From a checkpoint of a small CTC image transcriber.
Model: 5.88M parameters, 64-pixel images, norm batchnorm, depths [4, 4, 4], widths [64, 128, 256].
Training: soap at rate 0.0036, batches of 128.
Data: trained on short English words printed on busy colour backdrops, 90422 training examples, 17.0 epochs.
Rows from block 8 of a small CTC image transcriber, named by matrix and row number. Rows with one number belong to one channel. Each number is 500 + 50 x the weight over its row's rms, rounded and kept within 0 to 999. All counts start at 0. Numbers have three digits each. After the name is the row's rms in percent of the matrix's.
Before each channel's rows are labels from the 100 images, of 14976, where the channel reaches its highest value: "top examples" is what is common among them; "colour at peak" is the nearest of a few named colours to the mean colour under the peak. Only what is clearly more common there than usual is listed. The data: short English words printed on busy colour backdrops.
# convs0: first 3x3 conv (model.blocks.8.convs.0.weight, 256x128x3x3, each kernel summed), inputs 0-63
# convs1: second 3x3 conv (model.blocks.8.convs.1.weight, 256x256x3x3, transposed, each kernel summed), outputs 0-85

top examples: the letter g
colour at peak: grey
convs0.214 095:488487491558497600525542476524545467511486478569494490540492587447622491491583504394488541467488540601484424557482475495591487449519489520477413520457506637561472497480484595513518484393572436
convs1.214 098:488554449575557465538456483465524484469453552483516488485583582597534535480480564501426515473509557512490456456508509415471455516427556544537515509632446525529496475572469416387365484535523529426540481446497508484556453512593502436473528455558586507386438490

top examples: the letter p; the letter e; the letter a; word: paper
colour at peak: grey
convs0.82 093:496610542606515612535494453466476466437465432518527558503422499440516452392468439465493467456527539498477482499502525445538421519500500558587506484375434458565508460463494436538414567560480396
convs1.82 096:498468567528437471483491419438474483490514576617525534432467523560437467596439475643414553442595536517515514553517505477532506494465503561512514483447428465510532470432548454466573510493496552397444493545524502490484464503503582513449413431463507474483542537

top examples: the letter t; the letter x
colour at peak: grey
convs0.132 092:430470518452473485569466518417441554489442501505456415505504457525469537497451528451516524424578550482429476587442534534573455490477476476495478448416419423563568446466508433507451442485514447
convs1.132 088:430507528594471403486459591397487517491582519458473544476506499525453422597614541470488487533487545483542572488439520546720520533496441543502429513554479528598518536520610628438408512434448546509493506485580542518533471506506451513469463496456542533448493478

top examples: the letter n; capitals; the letter d
colour at peak: grey
convs0.127 109:531527517541491439454492471513549526480505523473693581497442529523536519491505497498481522689464415491522447692479451490426478521505558442549413465604458477510457488507554562519500520447464430
convs1.127 105:435669547577472484527440413522474527471504486482460486538492456403509488444420477406511501539475421420444493533447497458572664515481465510508442420628492637545472499516560481491548527407500481442432518454425478557406440535502463456483420464524566504521483530

top examples: the letter m; capitals
colour at peak: grey
convs0.199 096:487493494400409499552450483462447614511480443426414477562455559461524455453475500446468392439464483519491520465492473461522403524453458529515516457568435423528489571498474411452483499437524559
convs1.199 096:518495370386553499545486534538517577547507393447453488499566509417542551428480457497493592435496464571530492598516504494443494515526466501537648470517616463430539510509474372506499523545417412541496513522506511487498564479497443440479489536505541549500570407

top examples: the letter d; small letters
colour at peak: grey
convs0.197 126:479482536465493567486467462557476525481496430462535469480473487532453512491533466497744526520508475610561494454530520495470470486436532529508464493489494522452458520546499419518513467469538494
convs1.197 113:500507467507458539552524509540460504544524496398577536539382453523495497649489520476445533457545487528537464422554377516502474486576483503466477490497466465460497395474528466462521542431511479464432504460522509452562486424424492662493511512539468526474521430

top examples: the letter p; the letter m
colour at peak: grey
convs0.50 101:512544517454396546487472473481596453475508553377507456446456536449616495350472604481458534475506522576491430484481497455461505675541548513548425428519544425442447463467502497430459527523469498
convs1.50 098:491460585589443503550548509532535459482615559358505458450479537553497497507461452452439527572456470534470599490442562509493470454525515546573530573505439493451510558496591423482595491491463476454447559542548518495525502480465481466425552416446519413473393567

top examples: the letter e; the letter n; the letter w; the letter h
colour at peak: grey
convs0.137 109:493453551537564406405489516513462560599487514447439502478488598517472514485444491491405560534561450436499576465490553431454505541428498633426591407462490580473500495545442482556544458505452457
convs1.137 113:460463559494467617519443492507473533472537458569520510450493474510497568481571477676527569514475465474528462435597464450459437464518520482573491573504488591477429487493465516726477490477545540512536505459583432545581551569512487579536520460507493491459560426

top examples: the letter w
colour at peak: grey
convs0.42 113:434459457510501476555475556374565482538518602458482493513466649522538427597461457529558490530471625514458457493460579563519465526358458478499537544535536485427509411473468462504569436522495461
convs1.42 107:490532456570460502573506509449506557512420554470423488563413460430491577443460424479542466613530580657530495463457422510469520466472509524549447415467519570449463575522491468488500525440439661492538512550482527545494505503532435510461482435519477507502524516

top examples: the letter g; capitals
colour at peak: grey
convs0.250 100:571398529491496471554490452487530458536481445538453472494453555641501481432488398456415558449498532532450510493484468536592503362544463516396493494558388532421465458507502545458515499487480647
convs1.250 095:477473497559505496570448436437457397519533466559541534484537516482480516496491445470448415502488460484663546493548428470516580540481439404473529537509438454503531546553496538527438530642455485479542553689430515495534533442448498578448559470510523556511352459

top examples: capitals; the letter t; the letter s
colour at peak: grey
convs0.95 098:437464528504507451608473490465557478438450532549546478597536536498494493527499447437462503483445474444494626539509510472503428464497505492502569539568506489458569467488538557537610501495455573
convs1.95 099:499526506469436465458528557468465419548429505539422483565533539465490570515536481529443536475529479609650448501494451447521468566480477547489512472541571569459453488462502452488475469571480448470524516449521497480497482494532543525440543498456533509497429608

top examples: the letter d; the letter n
colour at peak: grey
convs0.37 109:536382581522505448511525422668458495481501488481543571418473528460454507520595445595557539467514480492461531487478522507464501513475591491467448539539581579494499467501516486461528514420526536
convs1.37 115:536499452524501519458458557526532519500475380480605442391500487464390461494454441623535514473495558536516465543516408419556618515514472413489547497480461423561622603459529429501435511542559505614479427493521416480457477459449524489504420481504466446451521565

top examples: the letter n; the letter d
colour at peak: grey
convs0.51 091:526402429473450456470510457535476566498526605439613512491521394443564436448502481539506466455558481424458434500444588471395591475456535483483530415569532510449509410491497476448501497589493473
convs1.51 109:469522483471523493534458495492440481498430496516452433547556462489529569395499524445522486492491453491459517535439482510530585505488491514505462434503546486490445498465479579459523581489408449517544526480481504559524501502498501505494452526513520526538500473

top examples: the letter h; first letter capital
colour at peak: grey
convs0.187 103:479473528420493442472520399470501500411369439510494454499552458481524536499539500569495425446482469485516608555417519529479534479524483466464494545528509518475577466546439606429476459516543514
convs1.187 101:540461390508516530467537436580553540438406554490556449508553534458509502484456502443599484504501510511465457515468476527558518501461475439487578478571523440442505501479477538544607562549563464479460548506532417565432491400391425528546408499495465454715519611

top examples: the letter s
colour at peak: grey
convs0.163 090:466457575510427544521479489511497449485543501450412511486505498446482474438560539514576505513404411475510518561491408564523602424483487541583547498474512569473478435484539545523569521501561536
convs1.163 100:545459493510520504492484527420412473439504466432490526464488535480502468441493552528518562528465462493484557466515589469468451492501424512518482498514475494399409521431510494598465502379515532459464481533458430442405541556539478483516505546537518489534446475

top examples: the letter n
colour at peak: grey
convs0.255 088:530428492539366438511460516457542491489441471489370502464505427500519438530517527450443506556562534460499510387400507524501504442595472508471531496457541515460566483521488551500404515526558532
convs1.255 088:438496508441530495516555424501518475481459356531395471501449489473413479468498484515553566446523532480518567534449450514501492537521495510487462452489452546419467517469423518540505493438458544476431502526556450489486509552486471464459429457497573437545502619

top examples: the letter m; the letter c; the letter b; word: comb
colour at peak: grey
convs0.43 100:531546527515500451483505510459461450467490467572430508482475552508663495553520469498491559492619491572553455491577510496543451478481483476524485430568506627461488483571520501552618339625397401
convs1.43 104:419519495486519464480523436436463580665503547486462523506518442515538511535533489457542526487462594518539529524619471529473479548558505383488486525482544457502501392452459591510530534479555507489466557424490454548507578448572490483563496513493487503496564434

top examples: the letter u; the letter s; the letter h; the letter m
colour at peak: grey
convs0.91 103:518465413529496445502462467546445458560461390554484546620521480467584480469504545531455500528471509524582461457492517591464491563503478459539477553535408540566404454518480508497528490464513516
convs1.91 103:547543543458458429525536492451481565518471503451484441497651486559506504438461525393527583510574590477517517431486488683567481421566492455457524487494506486495462500467600525393467457526489497475515454525473426431513489483502452529496458531485587444527495403

top examples: the letter e; capitals
colour at peak: grey
convs0.58 108:515526532379542499450531533560466445469534489400506435525503520464409490486492496663541482506517477489419466580483503539493427534425609649514555503462459468435492441464520493514435496395496515
convs1.58 106:501471520384460396552483486573574398517486458575497433432428395472500552451496517493482501516476467454410508517560394516481396502480441542509499485464547494496536509502452471454605518471435517492527448476485500498557503497447467454499497490559475553503524550

top examples: the letter r; the letter k; the letter a; the letter h
colour at peak: grey
convs0.74 089:411502532510574475455448446518540477522442480557445485527625497536489494534481548484496539464442498489575433473625585502459539445406531477413481474458392454563558411434507507519503497485440479
convs1.74 103:462498524528528528494547488487511510566561483463601516594431511577484496536620430440429455389491507449455461483524403524519608522497653477455458458463522459561493457422540607453555513376453495460512494581514512439497480487440507494522564593445516512565582507

top examples: the letter e; the letter h
colour at peak: grey
convs0.174 088:501425598520501557500485497463489510480516590515537433495429532466529416424476532525591445512512515444473468532557483528490568469388435553438589474495400456502493513502495504568460363515480551
convs1.174 092:563499585477494585523461498529497436490461490550444455442480476475481487507495450505420573479533463481409447456461461498454335510433480535478536425474455519494482504470450478505543497433416502414487515515515423591508496496477444550505536450606469458647475534

top examples: the letter h; the letter s; the letter p
colour at peak: grey
convs0.207 074:442503548493505437550564535546531458570555591522514445589446467480492537473564522580558501492486441518571454492399504451390535469457568519489571442533429540468498598504462507482438525479562497
convs1.207 096:477452557463524483485533500504454510454561494520445477434425541468515495462448446431428504435539432352537484543475470381439427493508509417333527589532427464533490520463498512481475570381512484494524532496527553522568454534507587559454522488495529441663541536

top examples: the letter a; the letter b; the letter y; word: baby
colour at peak: grey
convs0.97 101:464570523501442534444482448618481510477508527470418516481477446486525440522525485491488490500587426593442492508543473574471577487519529448461477492409485465697568427555510461539533502446484491
convs1.97 094:498497447469509547502405457511442485592490537602493463493510472542531570515568471511494574487614563466520448496476435472402741558552497496557597464475463521531468496506555512555510510524413391526617532418465489444475541514438522504494566499455601456506499490

top examples: the letter m; capitals
colour at peak: grey
convs0.122 086:460451428494490511415494517506498465468485458511403552429445628509449512585409497501543420498580511533497494448455450523633537578406531512522419488543509444603575420510470417479553544379521493
convs1.122 097:491473442516507510521487463500487546527517568503501486457457600497480552575407483474486532600476524624450489433518546459496547507477526516508460450496566576346497429546507435512540461484473459525466521327426542515464471438455531457479500503485512398472501495